{"dataset": "simulated sounds of rotating machines with and without faults", "n_mels": 64, "input": "log_mel", "loss": "l1", "norm": "batchnorm", "kernel_size": 3, "stem": "deep", "optimizer": "adamw", "beta1": 0.9, "lr_schedule": "step", "warmup_steps": 1500}
Rows from block 13, named by matrix and row number. Rows with one number belong to one channel. Each number is 128 + 24 x the weight over the matrix's rms, rounded and kept within 0 to 255. All counts start at 0. Numbers have three digits each.
# conv1: bottleneck pointwise conv (model.blocks.15.conv1.weight, 96x136x1x1), inputs 0-135
# conv2: growth 3x3 conv (model.blocks.15.conv2.weight, 24x96x3x3, transposed), outputs 0-23, a 3x3 kernel for each
conv1.38:145128148147120138101098132111132125118141109084097132130132108136120153124142147104139126123121140079111094120145100136093141119132036134112110110144124160148142116134115118134112090162105130079121143130117165149108086127048135139151130095127146119130108117113122135131129123115112144130119158126131123132146128107133131099131125144136072123057190092167093179141096128138186138124130134031120125107104106093
conv1.39:128133105129149124137122128137152127109136114159174137122128109126102128126136142125118115137146145115116109127128166112146133130129179145126094153136106142125147138134126142119125125123109149122118130107173102137128118101140140144113123110109175150103107096143137117111132131148133140135120137166141152086165151160154080124107128134129045103107145079159063176141066108155016080095146143107104128089135097147
conv1.40:136137136131136156161139103131115129147112126131141127123091122145096152135132110121060136125107146118138092134126146136136114104139126166107110089158121122112133128149126142068125142114126134128141152120108144138101143126148107123136119132135074131135136159071110140125119125152150139128108129150115143137133131167135131151110127146179071141111126162141155149112049102103136200126144132125142122114144125153
conv1.41:169142101137147135137126136129136144166156120149135140133099133102135127131161113109139155112059138145116141129128090140101103107114069119126119050109128125143168144135124116121091120143132143122118076050086146136089145147117102144157101124131065117112150090111142141147130145076128135135133140081088137103161136126141125117131128139139136119126121162163118137112127074126088109071103120126132075138099151133
conv1.42:135135080126142142124106056125158104127119132138111125130108120106107124108119101124139126118174121095078133122137147119114168144122091139098113064114136136144129155133131131157116109080111135132133120057098145146165052082149144141131137125124170139092133124138139107108157102122142140128126146157114148099083136147130117101117115105128054120093146113107093191126064148180110050147127068149098039104113165144
conv1.43:133118110131097131154150142128141094128143125125122122137167115116136105142156105102105156130092163114100139110141139145135078147115129116108122128130123050142129135126139130115102126104126167109090145141152134134164148107118155116144096118133100147100127157149109133110133099136128133118098130156105145114129133146113153120150147068161158126060141135156129162144123147164158149122182162141091150111100127041
conv1.44:135135110132136144132117096130126157108139122162162122122147122065092113117132137102141120152128126123137104117121107138127079100133156117119134103124141127154135133120095091128149107111130140174177168138124127130134159130106113148112138105127090133124117163124066133115125120174141135133099103124096139068151129145123135130107117128114125113149141089148121160152122198089129028125099121131101100100127152098
conv1.45:121123137116112128195127169103097123097089137106092163111128124140132190148134089154125140154116115120169144138116151125122131146134160111154097120149116157104091142124137160100132181127118110122134112115166129121066126133128113131139103149126138124124088122159156121130120127149114124107147126105104122136112115078145102155121144124137108133119102168110124122065140140133142105162107111157167143144146098134
conv1.46:108133119143137153093129142123101148128115129152121151126128133162124112120126121137102077141150117132125096132127108121118183071134116140183108089123125114113104145137116139125112134153129127136136149154115102115103143165097113105132119126134121148127131103089111125119137123140148117136139126084150113188177127089141132095075121089133132101147120041144078128093127145117139169095100214182096147126132183131
conv1.47:114132089138137155082152106157137123148106130169151116131154135161131105119106103148101131116116111109116106132133115126127152116117125115083149101107154155146137112124177118142132101144137142143124173122083100124124136113123125115124148110130088128136163121118114115155140159182156127134127121067168130135126132128107118121061133154099124090191099172127114110110162146117136081115127209125093167128140131124
conv1.48:159143128126122135134093155181118130094145134109146140116132131072148132123141109110185125140110149117168159129118133151130109123122118073143107131127120138130156167137129122103146145144147152139132123133111124131149117135102103166143131135140090139151126138125150147129132151141133123128126113087103140100155110107102124124167113147087136115137116129177134112150137083137128163163127134132112158145121138095
conv1.49:124126134126182119132144118111150130120169124127126135126149130104122118138112126118131118145126125121114126135084145112134134114146103112107133148159144028065127140142165130095135162039113114087122156112144121129141152127129143128130107128109146104112126130152102129126132118127135118157132121140153161134106136115144136128126136128095106161143123131021149167114051113073131117116130136131106153118108137146
conv1.50:124116127117148124157134110122101105107152137132149112124105125088098150152116126133105121112120137131165088126107135110147147141143139114126145108129134133145119105126120152137152111125117121111117146052114112139108149140137101127115107127121128126148127125141096100127130091111129118120143106139130167121118118150133134141126108105150095151199128105099140144140103161014108166135137113133135156122134111125
conv1.51:138130111129122097124119116145129127128126135127115118129135130147112124109137139135150063131105141108164143121126127133128139105135146135126141113125116183157108140130159133113128116115099134165109129131139155130122129146109123133119129141123105131095141139150132109119131116101122129100138124112108151128146123117140125116157127119153108062151119150185137140097167239041133123129091100131126106119128128007
conv1.52:151139102138145116091124113166147137146138110179143120138137109104121100115131143126182120160091127125123126108126152122109065096110139103131125118122124126169188106127094118160137122138113132151131158149141105132096144120111138120153134100124102132126121123134127108108167144118152123134108143070156132103124140134128081135153122128098120110121187098190084159067078081135184070093115113135169099096118158160
conv1.53:117099122149085141119119138128125127114142154116136088117119142155160111130119128142127139126133131131130133141124101181131126128100115130123122124091147115100126128097138146170126122130152136130090160119145134084136127090108106138115118145171137118113166130127157158132089116118125087121124091137141129143148090084095133132121141095139141133052072127254138095135150129209047127137134141116100191141126125069
conv1.54:133115116130115117125160144155117126128094115120130115126148121141117138170105118148068132122123108137100106113137142111140135143133156164126155132134094218131148127117114120147155126150126117158176131135103143129122125142154133106132127128118128119123118113120120111115118123133136126119130125118097119134067119162149140164108145170123082153151131149149097128140142168125138157126139131112176123099127127115
conv1.55:130125134138107094123153097100147158147125140077080118120193144118149127132142128061096087111046113110103129143139146146120153159103084140157104147123124160140112108130122053100123133127143150125118192142102127126145090144139148129097125139145093127126126162138108143144145145121141121141135123094105135126073134105111102122158154182104140117146123129110167094145158159108043079188186121125099056150125176090
conv2.38:133116107174122110135114120108109102136127110125123124177182151093142118059103081141132156136132154139123141136121136188120108138120151113140125109117118107136141136160162091105103118113143127156100169145127128108106121120149124136165127112136109122124118120135139157178126153119126134125105133107175174177115081094172191215153139131165129118156128119132110125139153179089080121127104142161125116127143094111122120089128127006086056107080108118152145168159152167171176149118124113111107124142134120122111151141164128153126148143114122099096127138143103106108161182135149137122115140141135136113130118128134101144166121143146149153121127140122124140
conv2.39:092097142129127109148138126121117115127140142136122130145154128134142127128153145113126149106135154119138133133133142170139083141124138160124128146122153138125129148136083124115111141106136130138107136136148152140134113097150128107146140141144090104152100114139116134141171085132166121132147081099183137207136095156130102135136124125132126186119119128155161147127137106117133136101130133125126135132129109124231141114146145146090174152106126138113122157134132107136106140142121099121074096100147078111099123131137105204162124158143094106132150120106133122119119108109123139103102133118114130114115123139133118111153129118134144146117133147113110107
conv2.40:155118108156138080131114111106106124095141142110137124110120122155160178122126115133106128125105198143112127105131160131140155102120162109104097145147139137130158129146078127130104147134074125094083130153134110115106134170154138160120110151105108081144148127175140102182120118143154150151141128152067060106122128132127118177109128147120129213133136159118120131129144139109113105135128137170116087135139177089159100137128122143113150129107102158137157128111116146143118133110113138163151131117147133123156130123136113146168115084112150146146109128105125146135111118098116149137092120153130153156149148117073138131145130124080091080107133132076108097
conv2.41:120127124130118116142118123126139127123131107077087071111135101153183148099120109143120120131107101100099110155118115219117046148134129124147130107132100094117094152146154170133127129134125137113094106144164132137114104114125136131123133121121082109105101160157089119106122150132131139123095096102127143137140161146140167131136142140137134118142146142149148147101139141133123125115124151088113124121123071104135112070140107110168095149155143104135110096095056141154175154141142101128138145148124057128162154142131154117089195138088154144115137138174167137172136151150098108119107127173103124135143136135125121150118126140119126146128134142116109123
conv2.42:127116160154126164111100123105102086112140113100131092160155096138152122123112104110115164117127169103126164151120121176128075153120112153146166103080163164115147105103106147122080111110107105102104131149154102145112134104174117087159141103154078122133073123104103147137146091081130132089131110072159159200130101145164172173152143137137128140123130121129141149146137137101071075098123134084122216099139126123186117103104135148061147138130178105102137141135147096144096118139123118181080097101110155135095102114111147139148153115103133091121142147158095098103162169167144129069160142096144172113135137120128131105126120092105109111090113140107128142
conv2.43:149152130193140172137132141088125179129118139135121137113138152126128125141138139127130105132140076135133115111137111164130126119127127153143163125102122151159201141142127122144133113172116106106129159136153105138149103118109098153132101129138112131116134131096115141136156104123136096141172120152111122111130100091105137124143128170143108118155117157121124113088148136091121099150102103174134133127140076134180146126118111137095122090109094141169171098124111128107091145109125125126115139122130123095069128118151138148176126096180135088142138107093135122119115109092108132151059124176163150128094118132123110151119126159066128108087141098098129105
conv2.44:132128132172130125150121119136141153140135124125122129078109086164131113134110099143123128149121106126117124093124156171116116137129134111108118142101093138136147126121122132114141119135132140114102077126164151142106143131138205157141147115123117149134110152112099138108174138122172137123156129102155160162116125165115132155131117109161129147126115132121122123124158150120125115151101123138120110118131165115123137118124120137172152091109101097118128118153146141130138093085119123130137131156130198156068130142106139151124096127127107148118109113112170161163129145123167145145147128081139135133124113141176117109120115085100119128134133122099103107
conv2.45:129121132091107139125129135128129129107129137111114112150162134119142134091112109115112126123118140135110124158121098027118239145127124137123159076098121159170171164140119098131171136125105128129140245116031133133127111108116073128173113153153140124128176141142169130138114134157104144150098101126157125125181127148158121133124112106133141136141138144121121118171139111128127126123126120158110073122102107124112114136141135111132121144136137119125143097108122117141124128161136120129118135132123134124132114116115146120097101133138141152140165166150117136127133137142103106116092120112129132117128121139146132140122124156130124118134112103132126117
conv2.46:116117156131101104134140153121164114102128094130158121136129127108109125179158165124115140132139148142134158107140159136121115118135130098060097080092085071053074097094078116111107107071092094105109125120109137104110096121114130144130058083064120076126112112115157137168037091091094127115064121073081071056159137119141070099118110106123131140122129138159161154120117115141120132064135172065104163101123161121069124110117129184194148140134136122133166123080156146089141120120127093024117118114120140139115134111126105117097129118099098124079098090085165179150065089084129116108126115085164138127123109122185137118149134107129144153117136153120142161
conv2.47:123133135122117135096113124107107114146157145079091080146141180136131131161130140131123131126129122120112140136113135157110109129132141132124107138134090085122076111143105134143076069150094118134085079135144113162125145161123179146103178151119143111140134145160100094115106112096103115083132124094175134158148126136138083135148135120128133104127086086123114125113125121107126096123127129061122162133108157178150176091091094122205117119147147117131134074092123125147131100146135129138166109126115124120112100139104134154082134128077133187091114108116151131130112091074177126134218143125148113132154133118175139122122104126141123137154149148117089104
conv2.48:122143134133125196125121127119148129127122107137155161130136130128120108132102094131135118116132068121138116123116133127104186135123136141137130163127113134125133135118141131147158154131195120147103093106134120111118123101097140130101138113111101122136118141144094114143131170113154129117129166092162156140163142155142151154138123122140092065151116128119098097119150159130113115134093121155119083140171134122112116118129135148173142146140141117151114117140132169162153136130120125126138129117130079108124143124137107085047147148127132114100119152137146127134137124132101108136119148130117121153131128120093092153142145140118148145109132116111131133
conv2.49:150138152089110006120149141133139116112130171117107119153145125119151126089125102124121124141129168131118105161125142130133053128131117108097129148165176137143150110127127135137129101113115130112136101145112127133150122129157118111141146142153119105120129141116140134128117104118127114100121101131149128149113132104128144128132134149152159226112129142116143142158124108126111129133159103092119082139115102144120120117118131089118147108112150140121217128116155102115121102146116119101081138137144094113127142131120148151186123121150112115149182162151101114106119143144121112129188107127125122135146151174084148105091110126139141123137152162127131104
conv2.50:121117144093150093123135122130113120108133124139140138108113116171130130140130122117121139128118148113117125117112139096147172118117127135130123133134118135135110128148114178141140123143113119125137106156109137152139129155150169137134128158122143102123124126156151115139123117144145134129118109134155144142097131144115132116130142134133128194129136139119138128180150112125138142137154135118145110164100112123138128127104118160124139106100101183112148123112116116131132117109106114129134136112131130130140110116112128156159078121150097133158118116122115123125131127140105124108230150102108116134139138139133134097108139140125130130129125121141132118
conv2.51:104125121169112113099129105109132111169140115091115118110131120144148131167141124124137154154163137110121136129129115179095117143131127132127153199149145188152163113110109230145148105115123159162113146137127135145109152131123185123116075082107139114111146117117131133113115124116090134129101149115122097115139104139133100147109111114160133108127128123156130150121129125163135128094121134123116109119123136124145121151141144138137120163144137138128143144108133131148139107170156202190128126133140255134078109128142155148114099126145095101102174149156207153127138134113141143117161153105120142115116126137196110141107135134173143169250140140176123146
conv2.52:126141143149129119123116125122129136118116135105101103111123123146145132098133109122128121101120140138132118126124137223126041133126138144122116138124132118126144136101148153119159162112150117127123092136183128124125156138123125108076130108104123134141119133129109116105127124120122122112127129132135132127139135144113140156125113125137129162127118115116119106101126122106105112112121132091126158109135131106089097138158158108132131143141152073085104154127139099118113121140137146165152136137128115133107126118116120141112120112081132151128131129116150128133125122113141142143103128148138136149121114116182110066166141124139132142123126137152142141
conv2.53:128131142131134229140143151104111126134128125142138145161154133131144107102091086123118119132126100137134141133129136129128174142135142140132124106124110111117113122125114105129107130147145111128137130137178115125137118118119126132122139144134131130132119122102135134135128126122114114115117098112145133130153140119130102107131140127099120048097091079129123128115128134116129133113127129112133189130132100101108122119136128158164146130126120101119090132143135148139114139144118138122115125111120137110106136123138090099102134139150131139144133124117146131117134121107099088104103127145132136143113125138142132185136118144122122110117125114116118120
conv2.54:135124115151124106144120115116110106152156153110125110089097103137152155130144119146149133135145161118117091130116141095104137135123132109133129136131124134159143118122108140131134117099128126126130167124128114105114156162158144133142116109120154152140137131135111118107134136128136151136143152140106119099162141142132140124138134105149138148148137104134119122148143125178158157127137128107104103128121134136144136171163170172184176130141126117142134120123117134142137121136136180199160119147142154126133119124130193172168120125125145163167129149129148163167118137116139135139127133138135138147162131132222120099134115116137141145152143147102128132
conv2.55:141130119139121133143141122097128124105102098145172149143185174165177168142125142134107079136119080127138110139132125113112110150144099148164164161119095154137128091103130145130117097170109095102128115124119133146141133131112143137113123107113167162105149157124125159104152137149126107130136129144135142155121141110104128102120133101116132099104098106132133131119131139107109084155085087184137094151128123093098079128134104131189128103089107137103124157181184142165092129170093138143130144122145182138183130126136118106092164151143175132107136129121161133143132138128118114117168141127140138142095124165051126186083125159157137095179123071167153150